Rows from block 3, named by matrix and row number. Each number is 50 + 12 x the weight over the matrix's rms, rounded and kept within 0 to 99. All counts start at 0.
# conv: 3x3 conv (model.mid.1.conv.weight, 288x288x3x3), inputs 13-25, a 3x3 kernel for each
conv.30:53 53 35 47 01 59 50 38 50 68 49 59 42 38 69 44 30 45 48 52 41 36 34 25 36 47 37 53 37 53 26 41 27 37 66 44 60 64 44 43 50 69 67 44 64 28 57 41 52 36 59 41 60 57 44 33 56 42 37 69 37 55 49 38 61 42 58 47 37 30 59 76 45 44 72 57 49 57 47 68 51 61 32 49 35 50 37 56 31 61 58 61 57 60 56 24 44 51 31 52 30 57 43 50 62 31 68 55 56 29 40 40 69 19 47 49 36
conv.31:50 69 43 50 39 62 59 31 54 34 38 62 49 64 38 36 63 55 41 41 43 30 43 49 57 51 62 57 49 51 55 45 38 50 57 63 40 66 40 27 44 54 51 38 52 56 65 36 69 73 47 46 82 36 45 43 63 53 80 43 70 54 51 59 36 47 47 49 65 52 31 47 47 52 27 54 50 24 51 35 47 56 36 47 49 43 42 49 67 36 38 63 64 44 48 35 53 68 32 53 38 57 65 71 57 40 30 65 57 48 39 30 68 57 59 40 56
conv.32:39 52 46 55 22 54 68 57 27 50 26 66 47 36 45 39 45 38 64 48 59 31 47 49 29 44 38 54 44 50 49 41 53 43 34 39 53 43 36 31 34 57 64 49 47 37 48 33 59 61 56 45 42 43 36 59 36 60 35 54 42 47 53 54 70 46 51 64 35 39 22 56 35 43 39 60 66 32 63 51 35 58 62 57 42 51 41 54 25 55 56 63 68 36 33 59 48 55 44 52 66 44 57 51 52 41 50 49 41 36 37 29 52 46 30 53 75
conv.33:31 48 59 49 48 61 49 49 62 33 64 52 62 51 86 45 48 54 62 55 41 49 80 65 46 39 56 50 33 35 66 41 54 68 55 41 53 64 50 52 68 75 53 54 59 43 40 45 46 87 46 49 48 37 48 34 58 54 57 52 53 61 35 35 49 41 29 50 49 51 57 84 38 61 51 62 71 64 48 37 53 50 41 63 34 59 81 58 68 34 64 52 65 56 47 60 39 25 39 63 42 35 50 38 62 29 43 37 39 48 60 70 48 36 55 43 48
conv.34:40 48 58 52 46 36 49 54 35 29 47 57 38 57 63 50 40 67 64 58 51 58 51 43 34 19 37 48 45 42 43 41 43 42 46 40 49 35 51 44 18 59 42 42 41 45 53 45 40 52 44 52 54 74 54 63 49 53 52 47 45 60 44 44 57 46 71 60 46 65 56 60 40 55 43 68 28 64 59 51 24 41 47 55 59 50 70 47 47 41 51 50 65 38 23 56 51 51 45 45 52 62 51 48 39 33 49 53 48 59 54 32 64 36 37 45 37
conv.35:59 60 41 60 25 48 45 47 57 27 57 47 41 39 48 49 39 35 56 56 45 13 32 46 43 36 36 47 55 56 54 46 60 59 43 46 66 69 48 45 74 58 61 42 47 40 56 41 38 59 42 50 36 36 52 43 37 47 52 66 58 58 60 32 51 53 53 59 42 72 58 40 48 57 50 49 62 30 43 47 57 59 31 45 45 41 46 51 76 50 58 36 47 59 48 48 64 61 42 41 22 43 46 58 57 42 43 50 62 39 49 26 50 19 38 39 49
conv.36:51 50 35 44 64 31 56 47 37 33 69 51 49 34 45 40 37 39 47 38 46 59 48 53 65 87 67 53 65 47 46 43 61 42 29 59 34 70 45 41 52 72 55 45 59 57 45 59 57 44 55 58 36 53 60 36 26 55 64 45 58 40 48 32 47 66 40 63 45 36 51 49 48 38 32 43 71 35 38 58 44 41 44 65 49 55 56 54 30 64 68 59 83 89 72 38 90 49 43 38 22 47 67 70 48 66 49 47 37 54 46 57 59 61 60 40 45
conv.37:63 31 65 52 45 46 53 61 41 38 52 39 36 62 29 45 47 61 72 62 54 43 48 38 43 33 34 52 58 50 45 47 50 33 49 38 46 65 24 73 40 42 48 55 37 35 42 49 35 57 33 39 31 43 61 62 43 68 45 49 39 54 55 44 43 32 76 36 35 44 55 52 53 41 64 60 46 81 49 60 35 43 46 66 35 60 44 52 62 44 51 57 39 57 51 54 33 48 42 49 24 42 47 40 69 43 38 36 48 30 66 47 51 47 58 40 54
conv.38:56 88 57 50 30 46 45 45 43 45 38 53 55 48 35 67 40 44 43 35 42 40 36 43 47 55 55 54 54 59 48 19 36 48 58 36 49 66 50 51 23 54 58 41 45 50 42 48 51 60 48 54 47 54 34 38 51 56 56 30 37 61 51 63 48 54 49 55 60 63 55 65 57 40 62 55 38 47 56 48 51 36 59 47 28 69 44 53 32 33 54 70 51 58 60 44 50 47 38 49 30 48 43 59 67 53 40 39 45 58 34 56 52 57 59 59 48
conv.39:54 93 42 47 07 36 48 56 38 61 47 64 49 63 62 57 57 65 37 70 55 71 69 50 71 52 51 58 39 45 62 76 52 37 38 70 45 43 51 61 23 69 56 55 46 68 67 26 50 54 53 49 40 46 46 44 58 41 37 57 46 41 74 63 46 43 71 38 50 44 49 67 47 42 45 67 55 72 57 66 42 44 68 66 23 36 40 55 55 43 48 45 55 41 64 37 53 43 43 40 48 56 59 34 50 52 59 49 52 66 43 44 33 54 45 66 49
conv.40:35 58 55 61 62 38 58 55 38 31 53 39 68 28 28 49 75 38 60 65 40 44 52 52 38 36 44 59 47 43 50 32 37 58 74 65 49 40 37 56 43 38 54 45 50 44 66 53 56 55 44 41 51 70 31 57 53 39 38 42 45 57 34 44 70 40 60 43 38 42 67 31 46 43 53 55 29 35 28 71 40 42 59 47 29 56 57 35 49 60 48 55 40 40 87 63 23 43 50 47 49 49 38 77 63 48 56 47 47 39 54 17 40 60 58 29 36
conv.41:51 44 45 37 54 70 34 49 73 58 56 46 71 38 36 69 64 49 47 41 51 55 70 63 42 48 44 48 50 54 39 53 49 41 32 41 65 56 58 51 66 38 60 40 46 57 54 57 66 41 50 31 65 22 46 36 36 37 36 58 47 38 49 34 40 50 65 58 46 67 64 38 52 46 60 43 40 65 60 62 53 69 62 45 48 51 56 50 42 59 39 26 68 29 43 62 42 08 39 56 49 59 72 46 45 48 47 37 40 36 52 56 49 28 55 57 45
conv.42:47 55 21 44 67 48 47 35 62 54 41 33 32 51 59 65 41 37 39 49 52 48 43 42 41 49 38 59 48 47 45 49 60 39 34 45 40 31 39 52 46 48 53 46 55 53 55 42 53 38 55 42 44 56 73 40 44 68 21 52 49 55 58 67 46 46 52 59 34 65 57 44 50 39 49 56 52 60 47 35 67 42 49 54 25 64 25 35 42 32 35 57 46 65 69 63 55 52 62 50 54 35 48 31 39 58 49 45 60 60 57 40 44 42 46 48 69
conv.43:62 64 60 60 41 45 39 49 38 40 45 63 68 80 56 49 72 44 46 46 57 44 42 65 42 32 48 45 46 42 61 55 49 58 62 39 26 54 49 46 75 77 51 47 65 63 63 60 61 55 48 74 50 65 58 38 63 41 47 57 40 47 62 43 48 42 45 58 49 40 55 40 49 32 52 40 46 54 15 64 55 57 54 43 57 62 73 54 48 62 40 58 41 69 64 45 61 60 48 43 44 47 38 43 60 40 50 44 50 39 39 55 74 52 51 81 42
conv.44:62 49 49 36 51 40 57 53 47 58 65 70 74 66 57 52 34 38 45 47 53 68 30 42 53 42 49 52 60 51 55 65 44 68 78 45 51 51 59 40 59 66 51 48 47 60 47 42 45 57 60 44 33 61 36 30 42 45 62 46 40 62 43 40 53 53 55 70 67 71 42 65 56 66 44 62 44 50 45 30 44 46 52 34 42 56 55 52 45 53 47 56 56 38 33 30 28 59 34 30 54 52 58 61 64 59 80 38 37 38 50 55 33 84 50 56 50
conv.45:52 53 64 58 53 59 45 58 40 59 49 45 62 50 33 45 65 53 39 54 42 58 48 50 52 52 59 62 51 59 50 61 45 45 53 52 38 48 26 52 62 46 67 43 54 61 61 55 42 51 27 53 51 46 52 47 62 43 59 42 49 55 48 34 63 73 52 48 39 57 61 50 40 45 21 53 26 48 53 41 56 54 54 55 47 72 48 66 44 37 48 47 38 33 37 40 43 48 61 46 49 35 40 68 52 63 50 28 64 47 29 60 51 36 47 55 57
conv.46:65 22 30 31 51 31 43 54 38 48 40 56 49 56 44 45 36 28 37 61 49 77 29 45 47 36 55 56 54 74 59 28 52 41 52 55 37 40 51 19 57 34 61 53 42 56 26 49 65 32 65 58 50 35 38 58 40 38 50 46 49 48 44 56 61 49 74 45 38 36 67 43 52 31 44 37 67 41 42 55 52 53 43 35 29 36 49 54 32 68 52 39 36 45 85 40 35 62 57 37 77 63 35 61 62 50 35 60 64 59 52 64 54 37 62 46 44
conv.47:53 34 44 44 49 34 55 51 38 54 24 49 54 57 58 57 47 40 32 58 46 48 52 64 42 52 58 27 59 40 46 50 41 49 41 43 33 33 52 28 29 58 36 40 50 58 61 52 73 50 61 60 45 60 45 30 68 52 32 68 56 54 48 56 22 58 74 50 40 40 46 50 44 51 27 45 52 42 40 39 66 52 33 57 37 51 57 34 49 53 57 53 57 58 12 60 55 55 52 56 66 53 74 74 47 71 74 50 43 41 44 57 45 77 37 67 39
conv.48:54 34 53 43 39 53 37 43 42 74 60 58 44 68 48 48 50 51 43 37 44 52 73 77 57 61 72 69 81 47 61 70 46 49 53 55 42 77 57 50 48 47 66 47 49 41 45 50 49 57 58 39 53 59 54 47 34 50 48 28 46 37 49 62 60 48 53 51 35 59 55 35 41 41 57 44 46 19 42 62 56 52 34 42 66 56 45 55 48 46 38 51 49 41 39 69 56 42 40 46 38 64 49 50 54 57 50 48 39 45 39 51 57 77 52 49 67
conv.49:36 36 40 69 15 48 39 58 43 60 56 61 75 35 53 45 71 57 47 57 44 29 40 39 45 25 47 44 57 47 16 44 43 41 31 44 40 40 75 48 39 67 41 65 46 54 36 24 42 45 55 45 43 66 44 34 25 57 40 40 46 45 52 47 79 38 57 55 47 66 59 39 58 64 58 46 69 22 31 44 41 42 52 48 37 60 50 34 41 48 46 50 56 62 78 53 41 63 56 56 63 67 42 55 77 55 58 34 48 36 70 53 22 62 58 38 43
conv.50:54 46 56 62 73 64 45 34 68 60 47 40 49 55 64 53 57 32 47 42 48 61 75 49 47 46 44 40 63 47 47 13 39 44 46 69 39 52 84 61 41 61 48 39 54 39 70 58 61 38 35 57 49 31 50 65 54 53 48 42 44 53 46 48 47 57 74 54 37 65 56 39 64 55 42 50 37 20 58 37 11 54 33 63 64 46 66 62 29 58 67 37 41 40 49 63 57 38 38 55 40 53 52 49 51 57 53 55 47 36 48 40 36 24 50 70 45
conv.51:36 57 52 41 53 60 57 40 51 41 33 52 48 31 48 75 40 43 67 44 50 30 41 42 49 42 52 45 56 33 49 69 48 46 73 68 24 49 44 47 33 37 53 46 63 42 40 45 36 24 52 39 67 35 50 68 47 38 52 30 33 60 63 61 49 34 67 49 54 48 53 26 70 59 38 56 44 50 60 54 54 54 55 30 38 59 49 57 54 44 48 35 41 56 53 52 26 18 39 55 39 31 49 57 60 55 34 44 80 60 41 34 44 45 58 38 41
conv.52:41 58 57 68 55 70 56 48 48 49 47 30 44 36 65 52 61 52 42 50 57 36 27 39 29 55 45 35 56 50 32 29 31 53 34 38 46 64 43 55 54 53 43 58 60 58 44 37 53 55 51 47 20 51 34 41 45 54 33 73 54 67 64 42 56 41 58 41 42 70 51 42 58 31 58 49 47 56 33 45 43 62 62 55 61 68 59 36 49 43 38 52 75 45 17 73 27 66 39 63 56 50 48 50 44 59 39 54 31 48 46 52 31 51 51 61 47
conv.53:34 36 72 41 25 31 50 44 35 38 48 64 37 39 16 53 49 51 42 59 59 48 58 44 50 57 63 55 38 48 55 27 42 62 63 52 42 34 49 35 49 47 37 46 56 39 51 29 58 42 50 56 55 33 47 45 58 34 54 53 52 37 48 52 42 36 22 34 42 56 41 51 67 61 41 49 50 42 47 54 46 38 55 70 47 42 49 38 49 57 45 65 70 30 60 52 31 24 44 56 64 59 54 64 41 68 49 41 52 42 64 50 59 55 43 37 29
conv.54:42 59 62 44 49 31 50 34 60 29 56 45 39 51 42 54 54 46 68 42 41 63 28 48 58 41 47 56 39 48 78 45 66 56 61 49 58 58 58 72 57 60 62 61 66 37 59 47 46 44 52 51 68 45 56 46 57 43 53 71 47 47 39 43 54 65 20 63 59 38 47 42 53 76 43 44 50 38 62 73 21 55 37 47 51 29 44 52 35 46 57 62 39 33 50 29 61 68 53 53 54 47 30 54 41 41 73 34 58 43 33 46 53 41 41 60 46
conv.55:39 71 49 52 62 57 43 50 49 54 43 80 49 51 91 48 54 48 39 43 55 37 37 50 62 74 62 39 36 36 56 39 38 33 50 51 42 44 57 44 41 48 59 37 62 49 53 42 79 42 42 58 51 45 49 35 49 58 51 39 46 69 46 51 40 52 33 41 39 61 40 55 30 54 45 60 92 72 58 23 70 57 63 51 53 55 43 35 63 34 54 51 41 63 50 60 67 43 49 52 24 44 51 47 73 53 64 39 57 54 67 36 59 51 50 63 36
conv.56:61 58 42 54 35 33 56 35 45 58 50 44 57 54 36 43 52 37 43 54 45 56 61 56 50 66 54 55 72 30 31 41 57 54 38 41 51 52 47 65 48 62 45 35 61 75 55 40 52 67 48 54 49 42 33 35 46 45 38 51 40 53 51 65 59 66 67 61 37 64 46 36 58 51 59 52 44 37 61 67 43 42 48 45 25 47 56 16 36 53 66 55 50 54 61 54 49 49 44 51 51 52 49 62 61 46 51 62 51 30 45 38 67 23 47 45 53
conv.57:56 37 49 50 28 45 41 50 35 64 39 35 48 38 45 43 45 57 33 51 47 44 66 62 56 64 57 72 47 42 50 46 72 44 44 48 31 77 62 48 64 58 42 40 42 77 62 64 55 67 64 38 36 51 59 55 81 54 65 39 55 45 45 39 40 44 44 35 43 49 33 50 45 56 42 65 62 29 57 36 54 36 54 57 56 57 45 26 47 53 56 67 40 49 53 42 58 71 47 49 51 29 42 50 47 45 58 57 53 42 45 54 68 60 57 43 37
conv.58:49 44 52 42 82 66 42 31 57 44 48 61 57 40 50 40 52 53 47 42 55 34 47 57 55 75 39 48 60 57 61 24 57 46 47 33 30 24 78 50 66 65 37 45 40 64 46 48 62 65 62 47 70 61 68 61 29 59 36 52 35 44 44 58 59 45 53 45 44 41 39 43 48 47 43 41 56 52 57 40 49 45 47 53 66 60 60 46 59 45 43 45 67 34 80 63 57 71 38 54 58 52 63 50 60 57 44 50 50 25 53 59 36 36 41 52 45
conv.59:63 70 70 34 34 56 46 50 46 64 63 58 70 62 52 55 58 40 51 38 54 39 48 46 74 87 70 52 43 53 53 48 58 69 35 40 62 50 70 35 32 55 53 55 53 50 43 24 68 45 48 65 61 56 53 54 57 48 60 53 43 47 43 82 54 53 97 44 46 45 39 63 49 44 47 36 00 31 56 56 31 42 74 74 69 53 45 68 52 40 28 52 60 45 32 45 30 53 45 46 49 46 21 47 48 48 51 44 55 34 18 45 57 55 51 48 44
conv.60:46 50 56 48 96 56 59 37 44 63 57 51 27 54 51 48 33 55 51 52 45 67 72 37 23 37 40 57 62 32 50 41 62 58 49 46 33 40 58 50 69 52 62 54 42 60 37 56 61 24 45 42 62 37 64 43 65 35 70 67 49 37 50 50 51 49 62 49 58 42 50 54 75 44 57 51 48 41 52 40 69 54 57 61 62 60 51 35 50 60 46 55 31 48 21 37 39 63 43 46 29 55 56 49 56 35 48 53 42 52 49 42 45 33 34 57 46
conv.61:57 45 51 45 50 73 53 41 30 58 52 34 49 45 46 66 55 48 49 40 43 06 37 29 69 46 38 54 72 30 47 43 53 37 37 46 34 48 72 55 48 65 48 64 55 47 49 46 49 45 59 38 53 50 47 48 58 55 51 51 48 35 58 32 24 48 62 29 30 44 37 47 49 50 50 58 83 46 51 79 39 48 50 67 81 69 76 46 39 45 55 51 56 53 66 54 59 46 48 67 50 46 54 62 50 28 43 51 18 45 47 42 37 66 37 37 32
conv.62:48 33 41 31 57 50 38 51 44 57 18 43 57 45 50 48 63 21 31 47 40 50 39 48 62 69 58 52 41 30 71 61 41 48 66 53 39 35 60 30 41 54 41 46 51 54 37 44 60 49 52 60 47 41 50 42 38 65 40 35 65 49 47 54 52 54 54 51 46 37 50 55 43 37 46 74 54 45 56 37 53 50 37 39 54 61 46 62 49 51 47 46 65 62 39 57 45 60 36 40 40 55 52 49 31 48 52 61 39 52 56 36 70 68 25 44 61
conv.63:55 43 69 48 34 37 79 42 44 47 34 50 57 46 52 49 49 43 43 41 57 33 31 40 54 42 31 75 64 45 68 14 59 40 30 41 41 72 54 49 61 52 44 38 43 56 49 40 36 43 55 37 37 45 41 35 48 52 46 62 52 62 42 75 51 43 51 63 44 35 34 53 36 45 54 44 43 46 53 58 48 46 47 43 42 57 69 51 58 58 45 56 58 42 49 55 35 74 41 62 60 52 48 60 59 47 40 57 50 49 49 61 41 46 50 48 54
conv.64:41 39 44 36 36 60 57 39 25 39 51 52 37 62 61 47 50 47 44 39 44 35 56 76 62 79 76 59 51 19 52 58 55 62 61 35 41 52 51 44 43 68 63 50 47 49 69 57 29 71 58 56 43 52 45 27 35 49 19 49 55 44 36 89 84 54 48 53 47 42 54 35 46 42 72 53 30 49 40 37 64 44 45 63 54 59 54 59 47 59 56 57 44 44 45 52 42 34 39 57 64 43 58 72 48 48 72 45 40 47 42 37 37 54 45 50 52
conv.65:43 43 38 55 50 51 64 39 49 43 44 61 46 38 67 43 39 67 47 50 55 44 29 25 41 35 51 59 56 49 60 55 45 42 35 52 38 39 52 51 29 43 66 69 45 61 40 49 55 63 31 43 56 60 29 50 60 40 41 68 41 67 73 24 18 47 47 48 58 42 43 45 49 57 47 41 49 25 58 60 52 41 45 49 56 52 38 38 50 44 42 41 38 57 69 41 50 48 38 40 37 48 49 76 53 43 44 43 59 51 49 72 68 69 54 38 50
conv.177:32 46 56 54 24 36 26 36 31 55 48 52 33 57 33 36 24 28 56 47 34 60 73 31 42 40 48 58 55 39 41 30 35 67 28 54 21 41 65 46 36 62 44 45 55 58 27 68 54 96 40 40 58 44 31 78 48 37 41 59 53 43 55 59 33 59 39 58 52 49 38 39 59 50 46 61 55 45 52 38 43 51 60 53 45 61 45 47 50 53 53 52 53 42 33 44 45 40 36 48 59 40 36 47 51 43 41 48 52 50 52 43 39 25 42 31 32
conv.178:43 52 59 47 30 37 45 48 56 48 51 50 49 44 55 41 51 50 45 37 48 54 52 39 42 49 60 49 49 59 47 45 44 41 51 51 43 29 44 53 48 45 64 47 49 51 53 62 52 32 44 70 39 42 41 39 40 61 49 38 50 39 50 62 67 48 41 52 40 62 50 55 46 55 45 37 51 25 44 54 50 50 45 54 46 55 49 56 62 56 57 42 47 37 50 57 51 44 53 39 43 66 60 42 67 48 76 46 38 34 34 46 52 50 56 33 57
conv.179:46 53 46 37 50 80 23 59 49 40 53 48 74 64 47 54 57 39 51 40 56 27 42 39 47 36 31 63 45 46 32 02 52 30 42 52 43 99 53 66 70 49 41 56 55 55 55 49 58 50 44 54 55 50 39 55 28 43 68 57 48 62 35 61 51 35 14 43 43 48 45 44 58 40 36 38 45 48 53 49 45 57 26 45 45 53 39 34 54 37 61 51 58 50 87 50 72 49 45 33 14 56 53 67 54 67 69 54 53 49 54 53 72 32 56 46 50
conv.180:45 45 47 57 32 54 43 43 46 65 40 67 63 56 70 38 61 46 36 51 58 28 39 35 84 75 28 53 54 53 48 34 32 62 43 52 40 40 63 66 44 42 71 46 43 40 61 51 50 57 56 50 40 52 57 55 53 52 60 44 45 50 41 34 47 61 49 55 62 28 66 57 41 51 57 46 41 34 57 49 34 48 45 53 28 18 81 74 40 49 74 73 43 62 58 51 58 47 71 49 50 82 45 35 70 54 52 35 26 38 55 41 32 64 57 58 45
conv.181:57 44 57 44 39 43 45 30 56 39 60 31 54 59 37 55 54 58 54 44 31 25 23 47 71 81 70 56 41 51 67 48 47 73 51 52 53 54 66 40 58 66 59 47 40 44 40 64 60 76 59 29 54 34 45 35 55 63 49 46 54 78 36 56 38 51 28 52 62 41 43 42 36 42 42 58 32 49 52 48 26 47 70 63 38 66 57 41 63 47 51 51 51 75 64 47 58 47 56 48 45 50 75 51 40 74 86 49 47 28 47 56 48 39 62 58 51
conv.182:42 57 49 61 58 66 39 55 40 49 58 54 21 49 48 54 29 47 43 57 47 66 70 51 52 41 37 62 51 42 63 51 56 35 42 56 21 67 49 44 54 54 54 57 44 57 58 39 63 38 40 49 39 41 52 37 43 44 32 58 37 39 63 38 50 48 60 61 53 49 50 53 64 45 32 66 63 44 48 41 60 65 41 56 40 47 85 61 45 36 55 70 66 69 84 54 34 68 46 53 61 47 48 57 63 44 47 42 49 51 63 60 62 63 33 48 63
conv.183:44 60 33 47 54 48 39 47 46 31 64 56 51 41 51 74 47 31 49 66 38 38 54 61 72 67 65 44 57 47 67 48 57 77 38 67 47 42 49 58 27 50 58 65 55 51 66 45 48 49 41 41 52 41 41 77 47 24 58 64 54 40 36 55 83 52 25 60 31 45 56 43 41 71 59 57 57 52 31 57 43 42 43 50 53 66 71 35 28 63 58 64 65 40 42 62 40 64 47 54 51 49 34 42 49 25 54 50 51 51 57 59 40 68 59 39 50
conv.184:40 51 57 42 71 44 52 33 57 56 49 56 48 53 72 44 65 46 60 49 39 37 59 44 36 50 56 41 53 51 40 65 64 61 39 49 41 76 44 60 54 63 44 43 47 54 47 50 38 56 52 67 45 62 46 42 32 52 59 43 45 55 42 51 38 46 31 62 60 50 20 51 38 41 42 54 54 30 46 38 51 77 71 64 99 69 25 60 52 35 55 32 34 71 28 22 57 40 39 49 58 62 60 45 62 49 72 51 41 42 53 56 61 73 35 68 57
conv.185:53 36 41 51 60 52 51 56 39 53 27 52 49 47 56 37 61 30 46 49 56 38 46 62 47 42 34 42 41 65 41 38 50 84 75 36 43 43 55 53 44 47 58 37 52 50 44 53 85 47 48 30 41 38 40 44 49 52 32 75 51 45 34 51 48 61 58 24 57 32 34 49 44 53 55 71 65 62 46 52 41 33 60 65 44 57 42 37 45 57 47 65 37 67 31 53 69 73 49 62 47 50 05 34 75 40 49 55 63 41 22 83 57 53 72 66 55
conv.186:55 48 57 64 38 47 44 40 53 72 66 48 64 54 50 44 35 29 38 57 34 44 42 53 48 46 44 55 49 43 59 48 46 43 60 50 57 53 59 82 83 57 53 49 55 34 37 53 45 43 45 50 56 27 44 38 62 32 38 45 36 44 37 32 33 38 38 41 40 36 58 56 54 50 38 45 32 24 66 47 50 49 51 51 50 43 14 43 34 62 61 53 44 19 34 69 64 58 57 40 28 41 72 83 41 55 61 71 30 42 51 32 45 30 51 52 62
conv.187:41 32 59 62 48 44 46 40 37 59 46 36 48 68 39 49 40 25 45 36 45 40 74 72 55 57 57 61 65 56 34 52 46 56 67 49 39 53 54 44 45 27 49 50 52 37 60 63 57 56 62 44 48 64 50 44 68 48 35 44 58 41 59 46 44 49 30 51 56 38 38 52 50 62 50 44 11 45 52 38 45 49 65 35 66 60 39 61 40 40 39 53 47 55 42 42 37 47 55 49 40 58 35 34 46 64 50 44 58 34 43 40 41 48 41 61 41
conv.188:48 63 56 42 53 61 74 46 51 37 39 54 39 58 25 35 46 47 62 68 50 44 34 61 37 40 66 51 32 57 36 40 57 73 49 44 41 48 32 33 62 56 57 45 40 55 49 46 61 44 46 49 58 51 51 56 37 41 44 36 49 65 40 52 62 53 66 61 45 46 47 47 51 46 32 47 44 22 60 35 39 41 34 49 31 34 57 48 58 61 64 34 54 47 47 64 56 42 62 53 49 63 37 28 57 58 60 55 68 59 57 69 47 56 48 48 50
conv.189:52 09 41 62 75 67 35 49 27 70 39 40 47 78 49 42 64 55 60 49 52 45 53 39 66 70 73 53 42 57 45 53 37 53 56 49 30 52 84 44 38 60 63 44 45 61 59 51 51 95 59 61 61 41 68 92 55 44 71 27 23 42 55 68 58 68 54 54 37 58 48 35 54 52 44 36 48 68 45 58 41 49 72 31 55 51 79 51 56 57 37 42 53 54 61 66 56 42 45 75 54 59 48 30 39 29 44 40 44 49 34 55 30 54 46 54 27
conv.190:43 68 52 31 94 57 47 43 56 42 44 40 60 51 42 39 55 46 70 56 54 01 33 37 27 40 44 62 41 64 60 83 44 63 57 19 40 22 46 78 31 47 50 48 49 40 46 56 51 70 56 40 28 36 62 58 57 40 37 33 69 51 40 39 60 55 54 52 44 71 46 30 50 61 64 45 49 65 51 42 48 47 41 51 66 29 51 62 54 51 42 49 44 63 50 57 33 24 35 52 33 61 44 57 53 49 58 50 58 50 64 70 44 49 51 53 36
conv.191:47 54 57 42 72 52 48 16 57 38 30 53 45 32 55 79 53 47 50 48 53 53 53 49 00 12 34 52 48 49 49 48 53 50 57 30 44 32 44 39 69 36 62 64 69 65 46 52 69 46 44 67 72 51 50 63 71 30 43 56 27 59 47 34 49 50 27 59 66 46 63 40 56 53 34 49 72 56 63 46 60 45 62 51 61 72 48 48 70 42 50 46 57 53 44 51 33 32 43 48 51 36 48 26 57 43 56 63 54 69 62 32 35 56 45 63 54
conv.192:27 51 45 49 67 58 59 29 38 57 49 45 61 60 40 23 42 27 44 66 54 35 26 44 63 68 57 59 42 58 48 21 40 42 45 50 43 48 38 63 67 41 41 47 57 59 38 42 47 45 66 60 40 36 47 54 48 39 40 35 59 52 52 65 43 44 54 46 78 59 38 43 56 47 43 50 42 37 61 40 48 43 35 55 69 42 62 46 44 52 44 52 58 39 91 50 58 51 48 66 61 56 49 48 39 52 73 55 53 42 47 46 48 39 49 56 52
conv.193:55 48 41 37 49 41 64 53 43 49 64 69 43 65 66 29 44 43 57 46 53 35 20 34 58 33 29 43 69 51 50 52 45 50 81 50 45 25 47 58 45 55 30 49 54 68 39 45 66 14 56 34 63 35 63 50 39 67 40 50 71 42 42 57 59 32 71 56 42 26 57 56 37 33 51 47 55 63 38 46 49 45 57 51 64 34 55 63 39 40 43 46 51 50 41 55 63 29 50 42 50 42 49 27 48 45 51 56 41 35 34 64 48 49 53 37 34
conv.194:39 33 51 75 40 49 38 55 57 47 46 49 50 36 59 53 52 38 47 20 43 47 36 39 35 53 50 51 42 57 40 48 51 61 25 59 46 47 55 38 71 50 40 57 57 57 53 50 39 31 55 37 43 57 19 49 41 52 34 53 38 57 46 67 51 44 46 25 56 56 68 40 47 38 49 55 99 49 48 66 34 48 43 31 83 38 56 48 48 46 56 65 45 70 36 22 59 47 44 50 40 57 73 32 47 57 49 41 35 58 40 17 37 51 44 43 55
conv.195:38 37 46 56 66 55 57 28 47 47 47 34 43 57 54 41 43 48 55 44 47 54 54 38 73 51 39 66 38 47 48 31 40 50 41 66 40 52 32 45 59 43 49 49 47 44 50 40 56 61 47 58 57 52 52 54 53 34 50 62 56 54 60 44 35 49 53 31 53 57 54 52 44 33 37 36 35 37 56 64 44 46 55 69 78 65 57 59 55 45 58 63 60 22 58 54 50 45 66 39 40 60 64 47 46 65 50 43 40 64 34 53 37 49 39 46 56
conv.196:62 26 44 50 55 49 52 40 53 39 60 52 53 59 64 51 24 38 44 66 65 43 63 59 72 44 50 49 45 44 53 58 46 29 56 51 35 62 48 58 39 39 52 59 55 60 45 38 75 54 62 44 38 36 39 22 42 32 49 46 49 49 43 44 49 51 31 35 39 59 45 35 51 42 52 45 48 43 49 49 30 36 47 77 17 47 89 46 27 55 45 60 85 10 62 40 42 60 46 56 45 39 67 50 62 32 50 51 61 18 35 48 29 35 65 47 69
conv.197:56 30 61 77 46 49 48 31 43 62 57 53 45 55 37 68 13 26 56 43 49 47 49 55 46 44 56 49 70 39 58 54 50 86 83 43 26 50 54 57 69 59 57 50 60 54 50 47 66 45 52 48 33 50 64 64 41 61 37 27 62 47 40 62 55 50 72 58 52 60 52 40 53 58 49 37 55 46 51 66 40 32 40 50 69 45 54 48 74 55 50 43 47 82 45 19 80 50 40 48 37 40 20 26 57 61 32 32 35 67 48 32 22 22 52 15 39
conv.198:34 61 51 59 68 49 53 19 51 53 38 47 63 34 50 51 51 50 63 53 59 60 59 35 60 58 48 42 49 55 28 40 45 73 66 35 64 54 56 63 50 63 47 56 52 60 38 43 64 63 39 64 50 50 47 64 42 37 60 49 43 43 34 39 56 52 27 47 55 30 45 47 43 52 48 49 61 48 56 54 60 57 60 63 50 41 55 41 61 59 53 52 58 60 81 23 49 48 49 45 48 70 40 51 75 34 50 61 35 47 71 54 55 52 44 72 52
conv.199:50 42 61 59 18 66 55 53 52 49 47 53 48 45 53 50 42 35 37 39 52 31 60 56 65 50 50 56 38 33 54 22 47 48 57 38 45 39 53 55 33 66 51 50 32 38 51 60 33 53 39 55 58 55 53 54 45 45 80 56 49 60 43 68 47 43 57 54 59 33 59 50 53 64 48 72 29 27 39 74 43 54 54 53 53 38 52 44 45 35 50 51 54 92 42 38 48 35 55 52 58 68 68 58 50 41 54 37 41 44 47 64 44 50 53 33 53
conv.200:57 39 44 44 42 46 47 47 45 54 43 45 54 47 49 42 58 36 60 55 42 28 25 60 34 55 57 44 44 63 56 61 44 81 62 48 35 46 52 56 52 50 47 61 53 25 49 75 30 90 51 69 79 64 51 80 45 73 50 40 60 54 36 55 61 35 47 41 44 52 37 56 49 52 43 44 32 21 46 45 35 52 41 69 32 41 37 73 54 59 46 56 43 48 45 43 48 57 54 28 40 46 33 42 53 49 64 41 42 53 43 52 49 44 42 45 47